Weights of a small masked image model: encoder moe expert_choice.
Rows from block 2 of the encoder of a small masked image model, named by matrix and row number. Rows with one number within an expert belong to one neuron, the router's apart. Each number is 128 + 32 x the weight over its row's rms, rounded and kept within 0 to 255. All counts start at 0. Numbers have three digits each. After the name is the row's rms in percent of the matrix's.
Before each expert's rows are labels from the 100 images, of 14976, where the router gives the expert most weight on average: "responds to" is what is common among them. Only what is clearly more common there than usual is listed. The data: views of escape-time and Newton fractals.
# router: router (encoder.blocks.2.mlp.router.weight, 4x192, trained with AdamW), inputs 0-38
# up: expert up (encoder.blocks.2.mlp.up, 4x384x192), inputs 0-38
# down: expert down (encoder.blocks.2.mlp.down, 4x192x384, transposed), outputs 0-38

# expert 1
responds to: vivid
router.1 111:172188135112173095094128129066094076131128135154140090134083134087116133157160070121153138101084173038187166142169113
up.0 099:111109125078133148185149167127059145144129135139152092151125209110124178129090129152120126142182090140090037137124141
down.0 074:106163140099144136140126125084133203043167135033138079133080126118142146113142095082097145139077206143089188141104163
up.1 110:104094176114131096161153129104178149088092135139195110142131141087179159142118143131096116128112176116110131188135113
down.1 103:145176063090098143140140175146181140156185139098101088129082163114118090132120080129165129113141108106118109043161178
up.2 106:101092130149127078094079104092149102129145161072087073107194132185146129170154161150167111178145126180149076109103168
down.2 095:138182092145101142195123104103025113109110143151144074142129146145148121131172050163131095116148126113064115108126093
up.3 102:122200105150172131159116190149133068091163123116094091153134152168114167147131108101073132120126073109085128079158130
down.3 068:114108134098107138141153071113148118118147089100111133186113153112093055084109127108134120088145152180167162111040089
up.4 098:116108167095147111130116128167151103130103050167102108162111153175150081098098165171134215043089098146133135126206152
down.4 093:145114144056080145124134118143116076119099114126082088097130060125106167117111156122102101153117126113147155078108132
up.5 068:123125146099145103175087107125139145121094166119132151142064201149160164130127051190185097129119141105117123096081091
down.5 023:207133130077074126160149136092148136144143168138126101137115135136108147066108211122136140101099154145155119151149121
up.6 110:150088117134144176155160115140111079123133153115112087174153110143118090159137148083120138134051174144123112123164118
down.6 129:136077083099084104106110145102153142148124109156148144146110138140137133158167182109097106137157103183090184115082122
up.7 099:187105095087172131119099110176107206144151163064146098136138233146160109147104114138144131106139126126131130132117101
down.7 121:087166137143138185095111134121120115109128121098068107137104092106134146173108154130138104154110110126212092071062058
up.8 036:125118109180151164114154097089114070143098140089144129146111103118124160124138082151070147162090118096098133129119112
down.8 037:060132129101087091077155124125142119197173131164103135178157090106114114154106159128101097159182082101094106164129128
up.9 082:170073138162150128123098107110092061110133116140182114136159146145126155105168133177068129130100157167177157137140093
down.9 049:133099135132098140202197136130098133081158143169099112187146164154130126115137195146140114105179162081146092110143138
up.10 065:139065098102083119088113159099086164073095098152165123143171086107125083109116138113132171137167114159161166162092137
down.10 010:143156114164079121128168094180149121097152129163146118120136111130130121101106127108150126163117132043095117134124127
up.11 102:129155195081094117143070068149122135126126112117118163098117146111209125131129153125138128115136148136090162208123141
down.11 122:132181091081163196104173111203115132099108143163153105101110153145138155147120099150163143181105186148090129072131112
up.12 096:159112152109127119089134171179136101082139116107187154130147159175128082142161084151161117125144121163063102215169105
down.12 099:151138155099131090118121170096096099090069132132061066132120102065123120060145152101131122146091159119147100125171132
up.13 069:169150168131108082170148134108125088127101122085120060112093174156152125115107118152127147064162147063147135121140162
down.13 017:173105185095144117166121148124141142143143110166141151118133160111141130114109110101156162146131140160090144083052099
up.14 098:129148076154168102137157084141168136090104198151146155145127127117101094140163143080108147115140155148147122134040144
down.14 117:197103118183103107130166126138065134130172132143082118173122093089090124102117144140132155183133132124141195118179131
up.15 123:132149093169128137072142094123163153177069132107223168097170147099142162103122122151129147111126139102121099108069099
down.15 158:121101085130173151104117090129083147111119133113125166088147076091157158141123095171109042121119156231140068119149072
up.16 102:099146153077077139148088087110132112090137076141085149105076142138145106166155097146122118141079194122135138206067141
down.16 126:089179196106156109124104184115121127119090099119127131138145114118112154165090111200127153159138104142186116138152111
up.17 087:055158161145077109106151133076117088166097171151092093196134155067120126091142109137207077147109118145119123118128193
down.17 056:120133116150164158149088131141117134128147148112148133132113082114122174116207132105099116086139144124172076151137099
up.18 116:164111073145141156126119054074114095150095099149168135128131141073156126188114126091074147122158083096216153133194138
down.18 144:153083130129130129121129133124059130134139129129178068118082107168141086139120162162145184078176126123131070151176129
up.19 087:141067122172185148167148182126126082100116093114142164088151080064157105116089163122138136099136104157071092101136173
down.19 045:162147129129040098113120154081168131103147127088119142109132151153128146183152103132135170175094118084148140162117143
up.20 119:146172136099115121175112118077128090113143148117128038125135113091072147155148167110045136141144092148153168073117147
down.20 167:103114114163147178131146132090140138143140124105104085084170115147141107113139125148135126130169104127130103133109159
up.21 093:153118109134118142151130055133195209152148210114111144078097145127108199149162141132126136046090094107124173140154063
down.21 063:100129057115149132143186147140142104079151099131093109141113151064154160105137109143171116085105170144071110135189122
up.22 121:075120215102152071129131184144156090151178146117117160138058140085125116136073109107086141125134154087175175171140123
down.22 157:155193143111130126127109102133150120135148098097120187064158146152149153095173133186130160147146117143120110116191121
up.23 104:142149116173164141159122124085139083125118108164123116135136173161130204083141140103119105073171153092166170084104117
down.23 058:119079087044082090151154104100103095110118077089201156105105160138115097199138135151135117114146140175180045119161115
up.24 105:109102119097145141127135159128205116190100130087082085108103155101142125146173089099124074167133079140115168105098100
down.24 067:166141140200146052185136152108095166114117086095172175121125103150154078124107144147074148154144163100176084115178130
up.25 106:157150057180137095124110131130150110083127131102120208127145096149119174081116131142097152109107104158100084187174089
down.25 097:165139128122089102112156110123162144104155140128118117156101127151098121166142150067133135079106157133079123072175138
up.26 090:140121118175130182093066122093055120094075133162116116114105112142124133097170119136064142146082148124121167114100158
down.26 032:161109190104083136046141138143066161128117107154178122108067102120098120117156169117073160154078161162107209124112082
up.27 088:123123070102120098112135124081119142095076078130082144144112216165127162102097140126206108167091117103138159124098113
down.27 065:136116142158151147146084115160101124131110139091199139080127088137143109122143091118134147211188158175103081121135130
up.28 098:102124114136151139177158162150098133168085119124139057116210077170082137152175112138079165143070122168109092149129071
down.28 092:194166102152067161140135103115097147147137097110054193165155085087168163148108148180115110095106108159087139174114105
up.29 101:112123139086161149102114144133119079103127149061080117136191138153156127211139090114118103181150129093145154139095133
down.29 066:145120097121122136131128157108138137129172119146140143103114173097110123164129132077169102139181185139125096105168103
up.30 114:142157084168138119116155100136095095110097115087172136124134070156082135086117163138074123169137173126076106186176193
down.30 105:153148120146109131176080134110163181122161080154095104132180169110174101152200147131136086152147118125148115106106083
up.31 092:119098189095189193143165151079196127092166134099144105156143157140151128158124101119147161090159191133112154176088109
down.31 100:096197139073112141087084097102206126130124183153116109102117088076093122097137167145183124147142137145154135080114112
up.32 112:187127112124186141091185055129133155145098123174132123121125135166131165124097144094134157135125097058142148145131169
down.32 129:129150136086097052096100111183113028128153128120125083169166174180139111130148140105163144113104129112160124122172078
up.33 125:139099119144128146102128111136166178152066100152145132122118135110151161137080104097140160134091077161169055102150075
down.33 146:132162194157137137065147053094133126140154129038159089126194149136123186143132172194168150150091075158158111096139054
up.34 096:071112099099053143100134128120147114046108097107118109119097133083169148133071055148186092135142138155106130090133157
down.34 092:215166154100176147136143112162116097122124126138155135130139066105088131079156192049245112166161061133103144138091159

# expert 0
responds to: grey; burning ship
router.0 088:146119143089105115145139177149127111110122149077134139099097148143138109133181209082092134125145118119134104130122146
up.0 146:160108176111132114137135103119160124072123188174144116129145151220136165104158099177103162104165099102147176084061149
down.0 129:145156175101124116096166076113173124078112141176170128115126169080122109149152152100084138106132150135120072135125182
up.1 104:142093077146170129158135077055088085155146134068171087131113112099116156123132174151109072173141119160168140177164184
down.1 101:074135191095094098083143133077166113174119119102131156143127154153101168110139082135114113078117154089141095166155170
up.2 094:098171130130164109090148190143108160126142117125100085128193177101135143156096135130188166158150125098097125131065085
down.2 089:128140089167148057114114053167169085119185142131117121142081144173122161046123193127162211149121167103138068126119121
up.3 063:141092165160135119166177056146174153130115116122086142120176108143159086130168122142149153112206170108125184120160092
down.3 049:139204144144119122147124141118169141200068091116146092104107140126128118107126180147141106134163156136092125091180135
up.4 069:126148152113132137093165132133145160126127119057130062176116147193146162167117146152135140119180154121116001198213120
down.4 068:161122127090157108108075128099083130146147149112076127159144180049161129130157137158145129154081112183173110136131115
up.5 107:155109101096126120125109162172166171169110128167164167137122163136095090106152092107199162160116071146130091142189147
down.5 082:164133177057187123163156125181100115164139151143195108129096166139109102141138149141140127108159170153080143129144133
up.6 094:108127126143151169099121121156096116068113142170137109126143130094129149132100122157112158104127087115122147100135133
down.6 109:128133130178125102117137152147169118155136069045097134118157135185178100109127137131128073194138113125111093132116143
up.7 134:079092103150147141112092160022134135121136122164163088166164117159104153156166150180080121194133107113113117140156112
down.7 140:145138234165105126131132160165114167134210094142147130071082175089114113083142145118136071183126108124149111091163118
up.8 073:106208097115157173146151104108140137128136065143141174134112104144141152085082103123199157171185140173122157136120114
down.8 077:141079117175134138165185150125090144132175138116094130049117127102065123138107124126094126098127088150137180150154119
up.9 068:090142174201191128181110163095156080072164096164104094068055108120088117101075102137138167134132125131141072157168105
down.9 044:132107089043112137146135133147127101156125109168162122143081135145139116128169164118081119131133190122104146104156099
up.10 106:120148150136070123158080136188081107097092118147129095092117132137131127155087129106145089141119105140144140090133065
down.10 100:164146163150148075115107100226162188065155161146121093159067111099134110159132144130091139130124133147153127184146196
up.11 088:111181052103151112158104167118103087102140154182098068132137104099025168174137118112120063103161087197115114101120134
down.11 086:164160230187077094121124101115139108147117129177142133089137147069153081192091100115114136137159162122075150152100145
up.12 090:097187159126125133106129088168160098112142135199090102146111142197122126200123076126136098163120090131063111131124090
down.12 077:175123109128133067143118106129136146116121126119199126105120129073160145150122123093128123129196113122157120132123120
up.13 099:135100088200146137182109149129176134101173169147099155087150097117124106116147117109158160109155100091117098081061142
down.13 092:094131107132159202077089070146124178137150106134119082082112150114119165128112112144121105152152042136160177107066104
up.14 128:156183145132133088112139142089147120162117117162151089086114174072082151114091116092199126142126088112124125159131076
down.14 123:134089131097187148099109163089123183110119096128112115181144148138114144134121128163121149136126141135146135066144177
up.15 085:121129123130077123113149167104148135092127128194109099209082124127102120085200127130113122112099064117158154134173170
down.15 109:174142132082100178151161131124140115146162075087056140103167103110151164181141096182160145134145110073157091157102137
up.16 121:066118112130177150093152126104150144151109142138176121190158106064078102098147077158170081112143102142182140102105166
down.16 120:137073124177141146129168163053128131151121067128110130107158205077151096138153153137113105187142141134098132147076096
up.17 071:101120084142180207141123100164180155126114232078065121152081134125114141190111109139185133085147159139079156175134162
down.17 046:190133089103160122144139133131128124112122133155136206159087116152108114107138113109098161158088156142117091099109091
up.18 071:113153137106122172140060183108164154163153090197109133117135094097079190165094067084136159110131115136180116118143168
down.18 070:117166066199190093119151170117115119163121105084131148064165101083120072117112154048152179121173106170161136109069092
up.19 084:106094166125111144085155086169176147114172126126094133101083119115175151147177093119112151095090139150103111151103123
down.19 087:166111100158144147126139140198143165179139149109172134110105139125119093126119170192096101132135145124133106154109152
up.20 068:115058108085126178128132117160178148161109100104088108124154096151104099162119123113157160088130135096088120093133113
down.20 049:070163091085117140061169116122117114161108153128151116123180146147151163133117159078144111161139085148104143107179115
up.21 121:113113175058121159070174147111093079131134110108104121118143111103098071112150126139173125168129111097157142164169154
down.21 106:115114086088135106118139139129135133153125135139138089106169111195137135113165160109089144106161134137115049099129051
up.22 088:119120136152124135089098128083192166134107192091151154189148128136146109079091109105122152162103155094181043139115128
down.22 100:130111181060170091094093097100153143128114115120132114179088126120067184147144144128102087151087132143095012104159110
up.23 145:095143095122136186183156154119169203178122143102090175152164122181160087143086160120108133163119104118144110102135115
down.23 138:149096086078168092126145114111129079105149105115194108117122071137150107131127132154151111091103113098082168128124175
up.24 137:052127113119133130078142187157117112114161088160178161146142073134070137151144125127182117157152148140224129120115109
down.24 146:130114103053177135156183151101093160169115125075200119119032127056112137142160166214116104109141153196101078197128076
up.25 139:107132132131162140140155147084174158173110138077113097119125067134081115147160129096098067116119116093085138151138116
down.25 154:167182098097103133098071107124124095170152089096093129153083177102196107154105142125121122087119144105113159049125102
up.26 090:155135140102112049134137119197130140152142142147139066116105112142096158102169100150182127126083110072110087090148134
down.26 089:132114163115121158131138161084088030162127102132110061141119151209071166107129124126155154089105138092111092126111091
up.27 102:066110121150104145116102130113140172105148107168129181049075158212155150125141098153158115174172116088133086213116149
down.27 111:157197088125179087066106137109105129067101104129134133175116180130108122154147067201173153089106071156165111100096100
up.28 085:140149080145129130099118200115167081140088103124114128161172204136141105101116109119127140159134139170154136171163140
down.28 095:115152186098144105146168123096117119140217098095126101154178149161066132150157134140183132087098125137176098149169130
up.29 103:130147118156134125136138144116160091117077163126108085167092140157170141145115101119131141129140141169145156148129118
down.29 083:051192161106138103112171202155119067103095100131141121148119130089117147078179137150105135098139137146107119163081154
up.30 099:093134151149100142131115135148091074099103151106133126181140114097072103147153166053075124143150146121180176139177137
down.30 098:147151175092156147143164091130146125162116142148088090165156101137116124179081129104085111199097052166135154138156167
up.31 097:196145093159163154156161053154106072185111151169096087093166118129107183133093116165165148088149159135147178138136094
down.31 111:122144089160122144141057148124089124147157152077150169119131160106163118117068119168104197183096155063158095092160098
up.32 067:137122141169153177189205118105124117088142166144115106127112150111147099150039063096161157182132085141154143147201183
down.32 039:144139098126110113131023163152094123147165062127120166149106118131091123166142181137116197091166125094201090150148153
up.33 160:168116121207132190138181173154152057099164111148112174162184121068131131107121109162191130171095107136092142121128085
down.33 170:127117117147097149135157149161095125116119113093151159082181162115167169096149125125163161105129104147134108068160139
up.34 100:120120091107149136122123095176118166131101078107112100146128146202117112123108080098153126100159161080151138116089115
down.34 100:172171159133146139170114121121099161166139107099188088210200168137140213159114178132144086121096155081112154139150147

# expert 3
responds to: vivid; sine Julia set
router.3 102:191123109109101169130158081119111110132151128141168131113156105133140131180119121209155099115128148132099126086167105
up.0 099:067164121126148123142133082143145177125116172140111172157081187115113134192171089120090192148138083122167174132182114
down.0 105:128123083150180105071121083134092118169129193111212097053155113142182193083107145121147090132147126146160026134178113
up.1 100:207104100148161067088113170142151154117174072115190122172148087086070179060109094142142151182090144153076154128169097
down.1 097:111093070130141161167173109088199071136175112062098112114138157139173155115127200108171112138164115119178099122155165
up.2 108:114144174091131120136161149097078150120113086122152230143129134095193137116127103111149180143104117137179081110170121
down.2 148:153161131105120124096152162118154139114134130116108132125125173102171133174144056137186115108172140154068140095135149
up.3 076:086085077141165162102148154134086121126098107148152172137116115114069146171136123127120155139078153156122149104156112
down.3 014:174112125160087137141130090105156112081156152128125118093021111132169108136134150123133162202131112095122116161113120
up.4 105:202122111110071111138137128130139147151172122128072126195103174105050138129115144154088155174119099105138166104075121
down.4 118:144133116123162130161236098147159136099098141113149114142120058156130090120166166038118112117135130139130130161160113
up.5 103:079150091129129112209090067089117167092119109116148109171127160114101092186163201062113130112118134166103137186102131
down.5 104:138142177091160137109167140142132069178139129159089146138135061155140163087099051129157101133088166165113110179180095
up.6 124:097116094169133111098150133129131082076114167101102141074194113116146133124106085155121163106211233165113141181153156
down.6 165:115141082102137120120131082134146139175125141124184135147087110168160110088104156092138102155096061083128092123120090
up.7 105:154149118124097156157095175147130120053162120142185120176175127140127156107087122102202119126112173147083097116147115
down.7 120:153063131141132128093069155109157095137107137114081124148108177158121054087159126078106108112129084151107107113079100
up.8 104:208124105133164080035150110129127108112118167157161125115160179075146184097111108119135057116130170133185105096174152
down.8 092:123095124118116159099129146125110108125106131110127157108089115111151119206152130134138180182101173164134094094140156
up.9 090:131106142162159122124148112112110125173118118160159176140160157125122163130202135151143081173123123156188073188119154
down.9 099:087096115075099134116113130159096132097150103122112061159163125181132189158117085120128131135125128176108142182139077
up.10 106:128086089113163141079122158181154105134098117104151161125077111132155125106154104126130120163156167113092110168098126
down.10 138:139165167111153153190121089149160167102135139085119105152123200054143089139127180149094125094144096092099115076098069
up.11 074:101109103146104165203082134163173136119111105127181117131095119101072089129096172126111120180134144169145057134149109
down.11 011:136128131051127087083125158124063167145111138078169180127057166078078163161118175054130121115151122142136167104149159
up.12 082:107123106154113109109083133090144135124113161124153113112127081113065158166172101137119204104097098146132137091103109
down.12 038:155090142177091133133193103167127107111111082105147173154128133104092076138134108085067113154124141131126112134120159
up.13 100:199149074086161203125166096085156125070102145137129134138123119128081142081160119162112150141073136143105142104134160
down.13 109:158163137136088180167140116144103119116115162122085113153094131114126122114117176126137149095100111127138119134069138
up.14 090:104098119178121110039173152146150115139159095146145123140211085168101095146165118083091121136096136122202060125145104
down.14 051:147120041102090111108173109186143098207142123117123120156114146085149152164122108163119153105093146161064056164161107
up.15 054:134164159114107123115101198122111082123091139109176153118192112123194141117130104129138134128151069133089135168096127
down.15 006:092156163043132096152156120133128109161102197182120157081110097127096130090159098114122161151140092156096106181084124
up.16 108:138159205105185097130066114133166118089135133120168133102144161149129134140133129148153100118147137117071126144098118
down.16 114:125144145122121111113114098106138095141138163149120112111162120038103172131119124125125118099123115170144106117135167
up.17 093:118146147139111135124129108185100126110115130137130132135111208076139127083106110122122107147081099149088139133098126
down.17 055:119174099145122095159110159140135139106110126097136130135187097207134155143165090138118088120148156166171182076073104
up.18 037:150118156087151136082146107096202140148094084143114116147143134080126167150181099166124133155190120164105221149106075
down.18 016:081089135157186155116117153156158153140128171132043153097171116180151148148131110102126139121152143123211102081090121
up.19 088:157092097183112136092139140077114192144075092136118177085125092119099078107142146111090143154100088156093107131182082
down.19 064:059158130117099127109189184145070077111198126069118169131191196120175083062133081146077154095110176150163163149115088
up.20 105:095105189132121181108100131091108142084062144119127155152118093054150130124161135160118129134091151108148106151234141
down.20 123:152094133044168147148165165182116097197165139114129096135087158144128157135116115136122139141124101155091098129111125
up.21 112:130126073154124088175138126145110133159166153111101094162160091087186166104163175080145106163156101174126143121142117
down.21 120:128186139187113126084118161165100080100137096086125130165160146111101155160100153167152156104130156134118115141167095
up.22 098:176071106092142091121137170143114091163184126088101172123104215107120154135075148147094132081091075126145127130133151
down.22 085:125085136125139149126137120127145124124134117118176110103162180109144112127087144109149137093100225084109102133131147
up.23 097:177105137070121091188093102138160176169095127120158169146100116107110119133086157120075130136089202105121152098106153
down.23 132:137158114033130187170170126090096102085160092141121083134117111188105100131200118196176134101097128159087161126080107
up.24 083:065126209121084145121111155102109109119105109115114135133160112147104120127136111115177157146111116134069146064152044
down.24 058:199135203145131110123085132113158099069040078132133138137087142172129109052153167136120156126126159132140108149155106
up.25 072:173155145138157121144111104102132133113091137157134123137095255141103114137124157102068145156069096185135140178128112
down.25 015:175106092093075181091160174161165088109166180085078148173174136150184138131104127147180101139107130075093127121098164
up.26 100:172157102070086113117111112095115121158125197157120081108125176142124140197129104162184098148115098146144148082120120
down.26 115:098107171081151150147114119097135181077124072142136166077117127114157175097069142137062119114143101127116136121129178
up.27 130:131092075093191144166138180155110122092144151134144112188125173092117154135136172106169115123154128111096102163170094
down.27 149:178120156102174082205117151131105138089119087141140169131092101112099135120087129074150142183145116124083173060141123
up.28 090:139072138165177096144141104159117121125101085133100108103085103092152174118127135114180078180110099152065158103088139
down.28 043:095126113119103192166140133114114134090204132119154076164143102147201097128118137165060147162143181150083154149183135
up.29 108:100092182077039135142111087115121151103115128090097081239164154173126120164072179215089125153146091108177114102141108
down.29 140:143106092061100159114146159135123093090113126142101137134128100095104133125092164127147158106059135155053145148096134
up.30 102:150143124147154137119167152169170102170127117153134125138093164121136145137158098159073088176079109110159145138173131
down.30 077:120122165113102119190144103125133140117160154114136106169147144134109152134161117123191145060122149093088107098167148
up.31 117:181111126122140119112146138150159139124147149136141182058099085137097144139141157199127143143097171077161208146148163
down.31 141:103090133160126172124101145097135169131164149139116119150138069139084143200145160123153138122049152175112132180141135
up.32 095:143162088040139121119120102153232101136112132149120070155126163115138111134093128117111122143188101195129168109103122
down.32 077:066132190094115167139142131117061079099131078204139152118112131132145121121151169094104191147114142095061068144161109
up.33 054:105146209126134141164134071118110134174111098141096116158140111131174166149147133105116137110153158118138077185117061
down.33 011:150128113138183102150097064158120102072138091082181171155113124152124102129121102074165104107173100145183045114127156
up.34 098:153103148137164125144158069133110093145111125100126140125140113131160134144081161075103129111113097150089153215124114
down.34 093:158117166075122166086094179152107142154123133128132138170129104141105145108173078080122122087172129092144123104181113

# expert 2
responds to: vivid
router.2 098:087123164136133113044065079158141156133092095152150092120113112155151129068067124124167159120160115129069092129135142
up.0 095:134112131128116155123140160140105146141169100102115179080131106117108098114119111088127112155145110093116122125115128
down.0 047:133140067112127165123108117094190094127146141142132065165126159120077089148121093135105133159113116163150207166124151
up.1 098:135082136150152126147140109077115073048097119082131197154146217054148098132087070131108174094159071131148167081158138
down.1 102:117065144163073150092097134161113109180091099143104154108146111183137174118135093092131108120145099153099077131202078
up.2 105:126134169125183091129141217159126158201165178140145135140100118134169123129124121102188170132109076109102117093094125
down.2 109:106111151140133157092079108108148139069187135027218162159126215130120216127068147131136154130104155095111158132121147
up.3 095:119173089142136069149065169187130119119145138148141117131062119158164125121108105100148095123101039125151167142182081
down.3 121:111124197052148095109121118106115141173169129133142117095150143147139140104179152105163140130149145138140140164118097
up.4 104:095147119060095199110145152078079141099157113147177101125136133122097176121175143155081180130169086070174099151162096
down.4 080:147172138156115077122107150125152159147097078168119154133107166157131086148174152127165109161109212097080121138140106
up.5 034:071165148128183127168105163135124146146103058133133116180104218128140158129057138122138158141159105160123120199152123
down.5 014:160138136170163135180074130145166142124138130114112140136203112087189138123101140210140126116065137087088123106106232
up.6 096:107126089165126153073116130134145149100107137124178198072174073116142171128145132193111091101103155135104105125112148
down.6 100:121118138130126137146111155106169175178118092132090144124157136117090144142146215174102090142125149128145067179137114
up.7 087:085085137095110166131130124143204116131113118129198092174140114163134084065124147094116158112129131134175141069068147
down.7 071:109071143139130178088142107121118159151131159118097138112144077103103132191142157150095096184116159105071086170119144
up.8 094:133111104118144140111161090145110133144175170139131157161134144156169108183141107145142094176153133169170097147116116
down.8 108:148101160037067107117129116161127131160134145112143151056060143152120119109121082128186174091066098073092141166109126
up.9 116:092134155100113120113082092077115106100081106033144167132118140130141138092094140075199140104161157172169140129132178
down.9 142:129180124055174132128139115232113072133150037118126087127131151099116188137109171145175194133153049094150106105123121
up.10 104:140111112047113122171160154085169140176101057098108099154144097158101133165130106167161137151093173171112130111098082
down.10 108:146129133116152121151132231176073112071184171191125150157138108149095135150109160081120108138158127163107196109100094
up.11 099:110152090087169198108121104153130105165084037155139080126074113156171076119106121122113149130103111204124154125130153
down.11 081:058068156112153142160170155130102152127137160176124109129155098106058166143240169122107113127139120093118155097183126
up.12 089:130147139120162133124178095128160127136160118156136120129159139061069144110130089143080130096188061089062094109130158
down.12 024:125124095112113082070183092124137050143086132102153104059150073072116096129105119098158123074114101187119105101133170
up.13 102:109115062167061114147187161125103175151129117087159070191121110157087093156173104078165097135157106083103145125171140
down.13 113:209111132124153127148106095116094135146084103061090127117173151127141120123123157138055141117108157140127129172147075
up.14 099:074066106154103138119118091154112121117163170136182143117158131161145072128157133096182157153133159129154111130133114
down.14 085:119119154179114157142161114063133201105183144098063132130136131093134183115101167129177056121136115119146161141115144
up.15 092:116097163098133154142106129138158129148120154133190103126129106118111075180155084152182105155112137139145106147148098
down.15 072:175165120187131101142148092087163141156156095107107107122148095086104083118096146145127189151164128069097104102093062
up.16 098:060150086140203154132162127069204173093105138185169143232134051185141103149152121145125095128109145158144173097152066
down.16 058:128119155161114111137157061155103114129165141102132117128126137126137078156162137102167144081085146145127059153090152
up.17 116:142128138068145126110092123093093127161129107082152146227178122182137137132125130124092124153123113167087140087123099
down.17 132:143134113117067113152151193150107115085170125135114169119110104156086125109085191132102125181090084172103116153100117
up.18 114:145149105106148139187175104132115078151092091139120123127171209129160147113120136123139071132143141142128097083125075
down.18 137:148100162148140132081129120157164126117161162086098175131102104124105111104111101121146077169194114118100144107105187
up.19 093:144069111179109077104139106075176143122073158149156149131195114128074108142174154135140143122103174121150114058137136
down.19 093:134148100086156097083118100136118189153139075146148171194101116140176149100116182164127166164149106082120194121095117
up.20 115:084071242121129076152120143132064174115155056156111106117085169078115161151085050184082171121106126166085111141118099
down.20 136:143109137109137173062146107150145108160154140135150135138127099138091133053173142145129086131140120177112143118104139
up.21 118:090147160123142190133192130140146102157138136138159095147164115121124108149110093216140107108139107143107107147074204
down.21 158:100066134102132098144136131119107132076144209153103199142144073148162145105151194039120132078154138110112110130162131
up.22 104:087138092124158093164108191109097137113084177175132114133125123153156157131133144110059185118131163163134120088081203
down.22 106:099141086117059069111167069094128166142113120189109175117157163134111132071089125159177135104130213145160066087179136
up.23 121:127172142073109138133108095162175115189113116130131165112133120129094120135127182051141137109092155078102143142127150
down.23 140:109085147094115151126215096136166138077130166138147163115107113092125114102159125130073134085140100154091151133093184
up.24 091:161111108141106173146157116206110088150169058162118163098116107057139124111132123073111118153198169178108083098127084
down.24 032:150066152185118115157092108131114180093055125085104158116131169111154159132106115135116106075050138065088128140114151
up.25 112:215127156194156096149182055099090129152143121178160109102129134099099167113113154141102155124151139069161127141137127
down.25 122:149123109076132123105091121119112131203132096103185100124189176178133172122065127143164102096133125160092167128136129
up.26 087:129166126138205120161150099135127130100134106132125141139187121164184114141097122149160131134131191063115135190162020
down.26 063:166107144087146122178148144146054098121101151110131115158140155103135140168161153132081102112110110086130141061146188
up.27 054:106106134147130133162149129051058098153084135144059186134098150120074146147153092134145141173110102121129130144081103
down.27 015:145112128078138149157147167164095104112126161162148103070113111129159191131121141096139122073124179096106091142136170
up.28 098:128140179065109140124124132108166142157159145134060128139145094146197164147155131216133158142173143129139110099090058
down.28 075:136151150145135113128198131095154043106166103106177103187127169198122116102144073095093118177127093110096123136107086
up.29 091:119168100159133114192113187115170095119116161107086134134106144127148103105131111140160171152110123093132134128085148
down.29 060:125129168173107108082129109123100114107143156129132144153124107089144150162112127183119092076117149130093135117149074
up.30 098:106090088150145166111109125090088163076106045103107130156128121148129117073125145098111144180226139190106093154157063
down.30 092:157102138029159144073160155150145099089157166106211135196126103126142128132108100157105128115091143146138140099153088
up.31 094:126122186120107110146163129089179119106140115125027107097136121170132135113111146083150096181156139135124136098118158
down.31 038:132109105081094104155138119166051103109136139054159151135111082101131168082156157099152145156099152131102164137103118
up.32 114:158191169115095139166073059104097129068134138098166064163111134175106148112126083146058132083219188161153152151101121
down.32 130:134129111141097111106118153101143101147159091145082198087138141149154111116156122084144126167032105110118140135180141
up.33 092:139114109145137155122115094101188160104105141144077157201134128118173154129110111132090173138138123128069151139107123
down.33 037:114122094114161121123092158070117150152136121108149168038123105131128129111116131122154103123126122127171095152143149
up.34 099:125146064164124086110203136185117106127184102105089160075180135072143136147116134151175126111095158074110043089119105
down.34 112:124164109136152146112150138041116123147139099158149166105114138067149131111117125150083136135102123173138167108180074